From a checkpoint of a small image classifier.
Model: 48-pixel images, norm batchnorm.
Rows from block 4 of a small image classifier, named by matrix and row number. Rows with one number belong to one channel. Each number is 128 + 24 x the weight over its row's rms, rounded and kept within 0 to 255. All counts start at 0.
After each channel's rows are labels from the 100 images, of 14976, where the channel reaches its highest value: "lies over" is the class under the peak. Only what is clearly more common there than usual is listed. The data: rosettes with rotational symmetry. In brackets: how many of the 100.
# convs1: first pointwise conv (model.blocks.4.convs.1.weight, 384x192x1x1), inputs 64-127
# convs3: second pointwise conv (model.blocks.4.convs.3.weight, 384x384x1x1, transposed), outputs 64-127

convs1.133 [110 146  80 114 104 126 117 147 161 152 154 120 187 106 127 118 141 155  85 130 107  87 141 126 140  76 122 134 136 165 129 106 126 106 102 124 122 112 147 120 169 141 149  89  93 107 143 126 107 128 104 143 160 127 176 148 120 101 100 132 118 186 162 129]
convs3.133 [ 77 125 117  76 170  93 115 177 140 145 133 104 159 123  77 105 106 112 152 131  97 139 151 120 110 149 101 187 123 128 139 115 167 121 110 158  90 116  95 103 138 150 110 140 141 162 138 133 130 104 161 110 106 142 153 128 125 134 135 108 105 129 144 180]
lies over: backdrop (85)

convs1.219 [134 143 137 134 164  86 126 128  75 171 131 116 129 156 162 131 114 101 102 150 197 176 164  90 162 152 103  96 121  74 124 105 116 162 117 129 136 120  97 124 145 124 105 118 126 171 110 107 182 128 109 113 148  94 130 139 127  81 115 134 124 134 164 104]
convs3.219 [140 144 127 121 148 149 138 116 135 100 108 128 138 169 153 122 147 128 184 108 188  93 128 124 115 144 159  94 115 172  96 131 123 122 131 138 119 103 142 142 102 126  96 153 109 128  90 125 122  53 128 143 181 109 159 120 135 145 110 138 167 166 117 139]
lies over: backdrop (88)

convs1.344 [147 117 114 135 153 102 113 109 150 136 108 122 125 124 141 141 120 105 116 156 161 151 153  98  92 128 115 115 111 142 164 121 127 189 100 125 109 125 107 134 159 117 127 201 124 100  97 108 103 141 140 112 112  92 127 125 147  98 149 136 121 169 117 141]
convs3.344 [130 105  96 125  86 124 118 138 127 128 139 142 148 116 108 141 128  98 116 104 108 148 108 113 157 132 143 146 118  57 144 133 142 105 166 136 119 143 119 161 114  84 121 133 101 133 121 103 170  68 153 150 152 150 155 101 125 136 148 116  93 110 118 130]
lies over: rosette (82)

convs1.249 [139 149 129  95 145 100 113 125 157 102 138 151 146 127 102 139 124 128 112 131 144 114 130 131  65  91 121 130 114 178  92 142 114 115 129  93 103 130 108 134 119 145 160 125 145 109 134 155  95 139  91 110 115 125 134 110 124 114 166 163  93 122 117 101]
convs3.249 [162 135 113 114 116 122 139 110 117 148 125 126 130 123 129 145 143 102 139 150 115  97 152 140 119 123 154 147 126 112  82 134 133 111 123 112 135  99 136 154 164 106 122 125 143 112 149 152 123 137 141 101 134 147 121 139 143 115 111 171 111  76 127 133]
lies over: backdrop (93)

convs1.13 [169 149 108 154 132 152 131 111 139 139 170 124 130 104 127 133 125 133 101 147  87  87 136 143  99 131 162 147 158 155 142 140 110 151 172 194  82  77 155 107 138  95 149 159 113 167  98 155  67 127 103 149 135 131  66 112 119 186 146 148 156 153 123 131]
convs3.13 [109 125 118 137 109 112 148 134 168 116 124 136  66 133 121 144 136 100 108 100 121 137 143 146 103 112 130 170 178 104 123 118 162 146 123 142 139 149 121 205 100 121 153 137  77 168  99 114 110 161 141 134 129 114  93 139 116 130 116 154  90 124 166  71]
lies over: rosette (90)

convs1.105 [137 130 136 123 109 168 136 139  88 155  92 102 116 103 117 156 154 119 113 117 142  61 131 159 140 120 126 115 135 144  41 135 154 164 154 101 161 176 135 147 133 183 168 150 137 129 125 112 132 155 114 166 110 118 123 147 110 120 147 118 124 135 152 116]
convs3.105 [123 140 128 127  71 119 109 177 126  76 111 110 199 128 170 120  94 112 152 146 135 125 123  96 177 129 131 162  93 107 134 144 132 125 105 124  69 154 143 114 111 147 168 144  84 119 135 139 116 177  86 151 140 120 154 107 135 167 171 120 114 109 187 161]
lies over: backdrop (98)

convs1.320 [132 129 125 174  98 158 132 119 172 152 105 129 134 148 152  93 138 174 133 127 122  78 110 155 116 158 161  98  95 143 140 106 161 165 112 136 125 136 110 124 142 158 154 128 147  95 113 114 114 120 143 122 145 126 123  67 147 125 152 114 103 154 119 110]
convs3.320 [171 133 107 163  74 109 158 176  96 167 135 124 166 122 132 143 116 133  85 112  89 141 176 103 103  95 122 146 101 147 105 146 107 112 167 141 114  95 122 160 131 140 150  83 135 125 139 108 101  97 122 105 121 124 118  94 139 131 111 123 144 150 135  85]
lies over: backdrop (86)

convs1.25 [121 130 105 103 134 140 136 168 103  96 134  95 192 145 142  96 119 149 144 132  94 120 118 145 152  98 166 127 139 136 109 126 185 171 143 108 117 168 107 139 107 131 106 154 108 115 140 110 134 127  86 149 130 130 118 124 101 161 110 124 116 141 157 159]
convs3.25 [130 129 127  83 115 109 115 132 141 134 120 110  85 170 112 127 147 112 124 108 134 151 122 128 100 135 136 127 123 122  90 132 120 150 117 152 164 128 120 161 132 143 119 126 151 144  99 127 134 130 119 119 140 175  53 113 154 134 129 112 159 141 103  73]
lies over: backdrop (95)

convs1.319 [166  79 101 137 110 141 138 114 148 132 161 146 155  92 127 131 105 168 121 166 148 131 118 113 129 142 131  92 125 178 136 110 131 113 138 121  73 112 128 120 102 112 122 163 115 145 126 133  92 157 142  82 113 132 113 117 136  84  75 136 136 157 135 124]
convs3.319 [107 116 179 123  54 118 158 145 128 144 113 122  82 154 135 145 136 112 117 135 138 156 102 129 129 117 126 104 134 123 140 110 111 135 152 148 172 101  99 133  97 160 145  95 115 189 122 125 133 138 102 115 116 122 146 149 129 131 138 114 156 153 107 115]
lies over: rosette (73)

convs1.227 [ 89 141 129 131 112 117 168 103 143 147 101  94 176 127 125 114 150 133 170 124  92 109 153 157 151  97 142 142 143 167 141 140 197 118 163 129 176 102 131 122 184 136  94 138 124 114 139 131  96 140  90 134 143 159  95 157 114 105  98  97 143 138 165 104]
convs3.227 [122 131 114 131 135 142 159 156 160 136 168 141  80  92 114 121 105 104  82 103 116 146 148 148 143  66  76 113  91 151 129 168  58 138 148 144 143 121 153 135 151 105 141 124 123 107 104  91 125 144 111 104 133 151 147 134 137 129 104 163  96 136 129 102]
lies over: backdrop (93)

convs1.119 [113 146 109 171 151 157 115 127 223  94 140 122 141 129 111 150 114 167  90 149 127 166 115  99 111 106 113 124 142 140 104 108 110 160  85 138 112 133 128 132 127  84 114 118 147 121 138 112  90 107 124 133  95 136 112  93  99 141 121 126 134 129 133  82]
convs3.119 [111 161 152 140  99 126 108 121 102 145 126 146 104  96  94 123 164 148 155 125 152 143 131 168  64 146 141 131 140 157 101  50 152 151 140 145 137 120 124 190 140 124 135 156 116 117 142 117 119 131 127 129 136 136 147 123 100 135 134  96 148 120 156 141]
lies over: rosette (83)

convs1.276 [120 151 148  71 153 106 108 131 147 123 140 122 155 119 115 119 120 167 137 141  99 111 158 118 129 113 122  96 140 126 103 149 111 151 115 120 133 132 157 114 150 115 134 113 124 187 120 135 126 149 160 138  84 130 110 108 128  86 104 139 125 119 124 130]
convs3.276 [125 135 129 101 110 104 103 134 104  90 127 133 151 141 162 159 160 141 101 182  95 107 176 132  96 115 122 130 134 127 102 120  94 129 143 149 112 108 123 140 132 130 113 121 112  95 116  88 127 122 143 187 142 124 136 119 151 130 137 136  93  92 143 118]
lies over: backdrop (90)

convs1.49 [151 162 115 167 120  92 136 130  73 113 101  80 161 109 143 131 122  94  72 147  85 124 138 151 104  93 176 103 129  90 154 124 127 160 145 144 141  91 112 131 110 114 103 186 125 145 133 125 150 142 109  98  87 134 141  98 137 152 115 108  98 137 144  96]
convs3.49 [124 104  79 168 140 124 106 127  97 182 138 133 167 157 149 121 135 125 143 125 121 104 166  96 128 133 132 141 141 145 116 154 167 138  90 123 118 125 133 128  93  99 149 120  90 118 160 121 174 106 138 150  91 173 123 128 118 106 134 163 169 101 117 122]
lies over: backdrop (100)

convs1.232 [152  88 127 127 172 117 135  88 129 187 116 161 152 145 154 115 122 131  97 157 132 140 141 119 174 103 115 102 104 164 141 126 138 126 115 154 125 125 143  86 183  90 155 143 121 151  99  95 139 132 125 160 114  98 147 126 114 103 118 117 107 140 166 165]
convs3.232 [115 106 147 152 101 143 109 127 128 127 138 146 139 111 135 175 105 144 109 101 124 165 144 113 124 120  89 155 149 145 141 102 164 122 165 124 105 160 106 135  80 110 129 131 143 124 134 128 136 163 166 116 131 132 160 128 142  78 120 134 113 167 169 157]
lies over: backdrop (86)

convs1.197 [149 117 110 129 113 160 148  80 118 145 149 162 214 120 106 101 156 113 112 120 126 143 196 130 115 108 107  84 151 131 108 135  71 161 149 115 128 127 116 128  98 143 150 109 113 137 135 116 137 106 124 138 107 121 100 106 122 160 133 126 112 135 148 148]
convs3.197 [146 135 103 171 107 149 109 159 141  51 112 121 153 123 101 162 117 139 157 127 123 135 134 163 126 112 110 155 124 103 122 132 163 106 180 121 161 100 127 156 109 157 109 106  81  85 122 135 134 124 117 129 153 144 153 115 142 156 160 134 156  94 156 155]
lies over: backdrop (86)

convs1.326 [121 141 114 145 116 153 132 128 101 144  92 101 132 131 141 157 144  98 140 146 108 142  98 124 119 129 121 151 147  85 135 169 130 133 110 137 106 152 122 120 142 142 176 183 141 139 140 113 136 137  88 139 106 163 132 158 151 122 154 132 138 159 197 164]
convs3.326 [157 119  66 151 176 119 132 112  93 122 141 114  97 120 152 107 145 117  89 125 108  99 149 124 147 133 109 162  75 103  93 137 121 121 136 124 161  81 131 117 121 105 107 106 132  83 166 128 147 115 165  82 104 149 135 129 137 109 147 187 124 145 116 134]
lies over: backdrop (85)

convs1.33 [140 122 136 155 121 192 122 135 180 140 109 105 109 128 155 135 162 118 174 107 145 101 108 132 131 142 127 153 133  89 119 132 164 133 176 140 132 142 139 115 159 123 144 149 171 123 162 124 140 171 174  93 116 143 165 119 133  87  98 130 117 121 135 175]
convs3.33 [116 167 107 124  79 126 155 157 119 121 144 140 123 144 100 123 125 117 163  86 161 141 119 130 158 135 129 169  83 123  86 127  80 129 117 120 124 146 141 107 127 120 162 117 123 152 134 127 110 160 122 143 119 149 100 104 153 147 164 117 124 122 123 131]
lies over: rosette (93)